{"dataset": "melodies that start on their tonic, played by one synthesised instrument", "gain_aug_db": 10, "n_mels": 80, "hop_length": 160, "win_length": 512, "kernel_size": 11, "stem": "single", "lr": 0.0022, "adamw_lr_other_params": 0.00079, "warmup_steps": 2640, "adamw_weight_decay_other_params": 0}
Rows from block 4, named by matrix and row number. Each number is 128 + 32 x the weight over its row's rms, rounded and kept within 0 to 255. All counts start at 0. Numbers have three digits each. After the name is the row's rms in percent of the matrix's.
# convs2: second depthwise width-11 conv (model.blocks.4.convs.2.weight, 240x1x11, trained with AdamW), a 11 kernel
convs2.0 067:071098165140121161120117133189149
convs2.1 086:172165128193142150115100098127163
convs2.2 047:157174110158144132124074103088088
convs2.3 091:181126110080156090177146119109109
convs2.4 082:057095135091154087124097130148124
convs2.5 083:066118124185141172101100123135111
convs2.6 094:123164132139105068166131177085125
convs2.7 109:095095118208112122173117127121140
convs2.8 162:172159166139159162159145171159154
convs2.9 130:138095132060136075088134132152145
convs2.10 101:123114111113114204176148116091109
convs2.11 086:111106128117099156202127143080102
convs2.12 073:137156147069122119149172138182161
convs2.13 092:127132123091071082112102162153170
convs2.14 079:080178140164103136120101182152140
convs2.15 085:137107107172123147193145187135134
convs2.16 102:195115102172123131123153129091084
convs2.17 075:124090123114108105086178108177168
convs2.18 098:098073103092167113144167133087113
convs2.19 110:148143083063095119132132160092158
convs2.20 088:142172168156131143157168117065123
convs2.21 104:111175092113065100157163142131115
convs2.22 088:144096082061126116120181124111122
convs2.23 073:175174169123173131152100093149143
convs2.24 080:091077149089131094095160129169148
convs2.25 092:125108108161158153133040128117122
convs2.26 111:219153123100146122155117136142125
convs2.27 074:169122154150137078124083104184124
convs2.28 089:128086076159186160100123107114118
convs2.29 106:121040147147156117136093137149133
convs2.30 086:056117105078114171150109130134122
convs2.31 100:100111135145181185102145100102091
convs2.32 068:130135103101151153076096188166132
convs2.33 103:155135075143154186158132089108104
convs2.34 145:115129155165126120113067095088080
convs2.35 086:166122163152149100077103080096116
convs2.36 150:140158171184150168173128155134146
convs2.37 097:056158155110154134087126128163108
convs2.38 071:149189191142108157132101130132098
convs2.39 090:190175167166141122089138134149125
convs2.40 100:099168148178124125109164069112150
convs2.41 116:112111186076105125126090085103113
convs2.42 078:123102125145182078109160168167145
convs2.43 107:088113124119099091094134125099057
convs2.44 108:103191107161153150148140139167169
convs2.45 077:135198181126128088139146115158149
convs2.46 063:120132111125067087115123095100069
convs2.47 091:151134112066112173134168114100088
convs2.48 125:116186175169121105094118157136094
convs2.49 060:153121103179089131093137128148064
convs2.50 087:142094141077095096069141144095133
convs2.51 082:129103090079121090166101181117136
convs2.52 111:096113126171148116135092193096096
convs2.53 086:199166153138118115119112128176162
convs2.54 059:113103096107168200147110096116146
convs2.55 100:178172179164107132107163107141140
convs2.56 091:089136110112153148118087132054101
convs2.57 130:128100145160158136101088080091081
convs2.58 106:157127147177199164146153115127141
convs2.59 095:065098097072092138149122123146137
convs2.60 091:087052096105104119135144147107104
convs2.61 119:081081087115115157103133153180119
convs2.62 073:151106113184173186142142140120098
convs2.63 064:093148116167216117128126134133137
convs2.64 161:149155155145132142130153159164205
convs2.65 092:114115126090145171152145169196120
convs2.66 099:075123200159173130126134113132130
convs2.67 138:139175146160168156124131146185168
convs2.68 108:105174135176125145166101101105078
convs2.69 144:087113078089124111100117087081115
convs2.70 117:154147173156165158163148123072109
convs2.71 122:116164114130180152189171135101126
convs2.72 107:187165169125135174109086136134111
convs2.73 089:086117077107122161170133081162124
convs2.74 089:170139117138207136138150097142096
convs2.75 079:134148102084126137154151145048139
convs2.76 171:135147048155182136113119113136142
convs2.77 093:101135140073161123130112112118053
convs2.78 084:157135144123098112159183123077080
convs2.79 095:199151137069143115125147138117161
convs2.80 109:125117127107109055161090084118109
convs2.81 078:113115091091095080092123156172156
convs2.82 081:138109085169158121090190116097134
convs2.83 111:160119155103115156105153113087197
convs2.84 093:166123129127092123162099188145178
convs2.85 191:110147119185175158110091098089130
convs2.86 111:141177150167103110089177149100155
convs2.87 077:164153187138136093113143136070102
convs2.88 098:168118117174176164146143074123109
convs2.89 092:092080121087093083114136138122176
convs2.90 112:157134146165154200151090098129124
convs2.91 092:135174179178128122093113108172137
convs2.92 091:131171052105154110144133099155113
convs2.93 107:104144136130158063095146189129117
convs2.94 080:136129163100054159131112145147171
convs2.95 074:161100099074130146157176172113131
convs2.96 125:157115197137136140136118125175181
convs2.97 100:062124127130143111088165170152161
convs2.98 122:115127128170150184149134112059143
convs2.99 085:068058147099146137118113108139112
convs2.100 072:193144124124135111159093109148188
convs2.101 093:084102123115150100091097161184153
convs2.102 076:183191107099119123139115155148167
convs2.103 114:041108159126145113128102153151124
convs2.104 082:084104078143075104115155137158156
convs2.105 151:161153161178167145172147097113102
convs2.106 096:113147149107108150190072125086142
convs2.107 056:137156116056086144137168147120157
convs2.108 105:059156109119137101125123177168105
convs2.109 091:182096160103130105087118163170148
convs2.110 092:167137118171167161093079115093131
convs2.111 080:112118116076144076141188137095143
convs2.112 144:167159170147159187156122146160128
convs2.113 109:144158164182169159173127101119109
convs2.114 069:112181156137190108095115124129170
convs2.115 118:177145151137105148172171096108086
convs2.116 120:085151075187111158131137104107145
convs2.117 182:099080109084089121087107101115095
convs2.118 125:082098072120092094146094098140119
convs2.119 155:130098081201150165098120132130134
convs2.120 096:148109134113142076110138141208147
convs2.121 124:075097045117124145135132123134116
convs2.122 096:087214091148121137137115133133129
convs2.123 134:084108082109099087147142089132085
convs2.124 077:109091125139190125152150103108186
convs2.125 132:138186178168149148131106097138164
convs2.126 126:194177179155151133139142140138129
convs2.127 075:031106127140111116120107115142134
convs2.128 076:143103176054120135138121124155169
convs2.129 087:154091118157137169153171103160177
convs2.130 077:151092087123153144081137122179172
convs2.131 119:101085125072105126098148114090082
convs2.132 109:137152108072057144134168125122122
convs2.133 090:181082176113161136120100125092150
convs2.134 081:150149150104058134144170105106091
convs2.135 076:200158127110184107121114146144107
convs2.136 119:153155139122151150166154145146205
convs2.137 117:153168152177064100130142153142119
convs2.138 061:091125148058086136130137117081146
convs2.139 100:178129113079152149153103162125076
convs2.140 086:097157130177128087119080105091095
convs2.141 104:059149125180156150084118126125137
convs2.142 070:074150073148130101104093090151131
convs2.143 122:148146175139140143157150152179186
convs2.144 080:083081104064139121141161148127105
convs2.145 058:131139108114081154146131122212112
convs2.146 117:150187129097076101168134134163127
convs2.147 111:103085087144112114103167116096073
convs2.148 133:168171154157175156163119089105127
convs2.149 131:197164152152132165151157129164135
convs2.150 079:123154176109148108182187123124103
convs2.151 099:108165141144126064144152151158180
convs2.152 141:097131068116102087096100103087139
convs2.153 095:159118136139104106139131078059088
convs2.154 089:114084137203157146136111092117106
convs2.155 061:103101139108132136141151114182202
convs2.156 093:109119104111141143172122175144200
convs2.157 077:073172120161140116076165117155124
convs2.158 081:134178128125154152157105107075076
convs2.159 095:069081130098163124158099128116088
convs2.160 069:084165122189109145087136120121170
convs2.161 106:113064087154099090114138147137167
convs2.162 094:102096140189104144148128100147071
convs2.163 095:178197122089123120118155154134101
convs2.164 117:155106148162131140196158154162160
convs2.165 078:047140128141104173104115126094133
convs2.166 091:108129126093130099157149179197139
convs2.167 098:169142093108102112158148169165177
convs2.168 115:216162156141143120109139145141140
convs2.169 074:087103152164150145110081127104184
convs2.170 105:142119116102068154166148160110076
convs2.171 084:090111105102120118101186176170128
convs2.172 132:160165138152178169137160175149144
convs2.173 073:136182175142124159104134083146173
convs2.174 068:191098148142153146135130111161187
convs2.175 125:143156084104071085144154148149099
convs2.176 090:133099112168181100106065120118109
convs2.177 159:070076099099128091143113092114118
convs2.178 052:102131105123120127095150140152215
convs2.179 085:101106139126114051165130124079122
convs2.180 106:143129115165150123158128089150206
convs2.181 086:127134087102101105092130140183184
convs2.182 088:168099056132100128076130115126129
convs2.183 060:172108116108087141149104083072110
convs2.184 081:107090099098124160156107119092192
convs2.185 116:188129078152082116169143123108131
convs2.186 104:149187170169161156155141128114098
convs2.187 117:126144187134131069099141172156111
convs2.188 136:088132078111129098120116093098067
convs2.189 074:162151169132148137121086100160190
convs2.190 112:122119096085068163096151131154092
convs2.191 075:074080108142123146098169140079131
convs2.192 096:109112136160090137074166184125105
convs2.193 075:040093132158121124124118153110146
convs2.194 083:179119157144115070117144168118171
convs2.195 100:163153158155152088141153132181172
convs2.196 070:069117088108119113112076114083115
convs2.197 066:164149143107115108140125202092165
convs2.198 128:093182164152110084107122158168121
convs2.199 057:124099088140130174158162116063142
convs2.200 084:176186105089167106122123098134104
convs2.201 133:150166110132173147166176124171159
convs2.202 097:153131177105144159178149145184136
convs2.203 089:088113117192116159069134130147112
convs2.204 080:146180116101201140119108110104152
convs2.205 105:100126114096089077158140174167151
convs2.206 100:134096070138165167142123083104159
convs2.207 172:068063083132142121125114136107107
convs2.208 106:059125159106171108111126174112116
convs2.209 088:183150087090155147085117120091142
convs2.210 099:150123108073167156154152110095080
convs2.211 089:138134076183115116148149174082134
convs2.212 078:169097120100081089115133106186120
convs2.213 089:104168200159171145108127110125132
convs2.214 079:166189145183162134134111113096120
convs2.215 074:129131096103194098167123161116088
convs2.216 099:120172099116131160154119093115057
convs2.217 068:168161165100129054117145147116127
convs2.218 104:199177142130134140150111169099139
convs2.219 055:129193201132126144123104101130142
convs2.220 096:107124072075145126080147117097099
convs2.221 071:149088067105119092137119165131082
convs2.222 110:156138068061101143152149145134122
convs2.223 058:147055114111149097177132103144148
convs2.224 090:096111141098075101112141135194152
convs2.225 059:176144141137103086107069125123082
convs2.226 094:128151205174157139096139122116150
convs2.227 101:062091104094101147142133108143171
convs2.228 126:080086121098117092122100104081094
convs2.229 057:117116080127113142081159156158186
convs2.230 077:099103087132089190121088157114137
convs2.231 118:112117125138157046106137139142176
convs2.232 099:185176142117115122115109192131104
convs2.233 114:115155131087098093143176161173097
convs2.234 078:168200135150131112093153089144135
convs2.235 057:161155102097115103165151137156063
convs2.236 111:127084154107158135146104056095114
convs2.237 086:140097122140135132164138120043094
convs2.238 122:183122157129123100119117179153183
convs2.239 084:168120131081098079167146153130088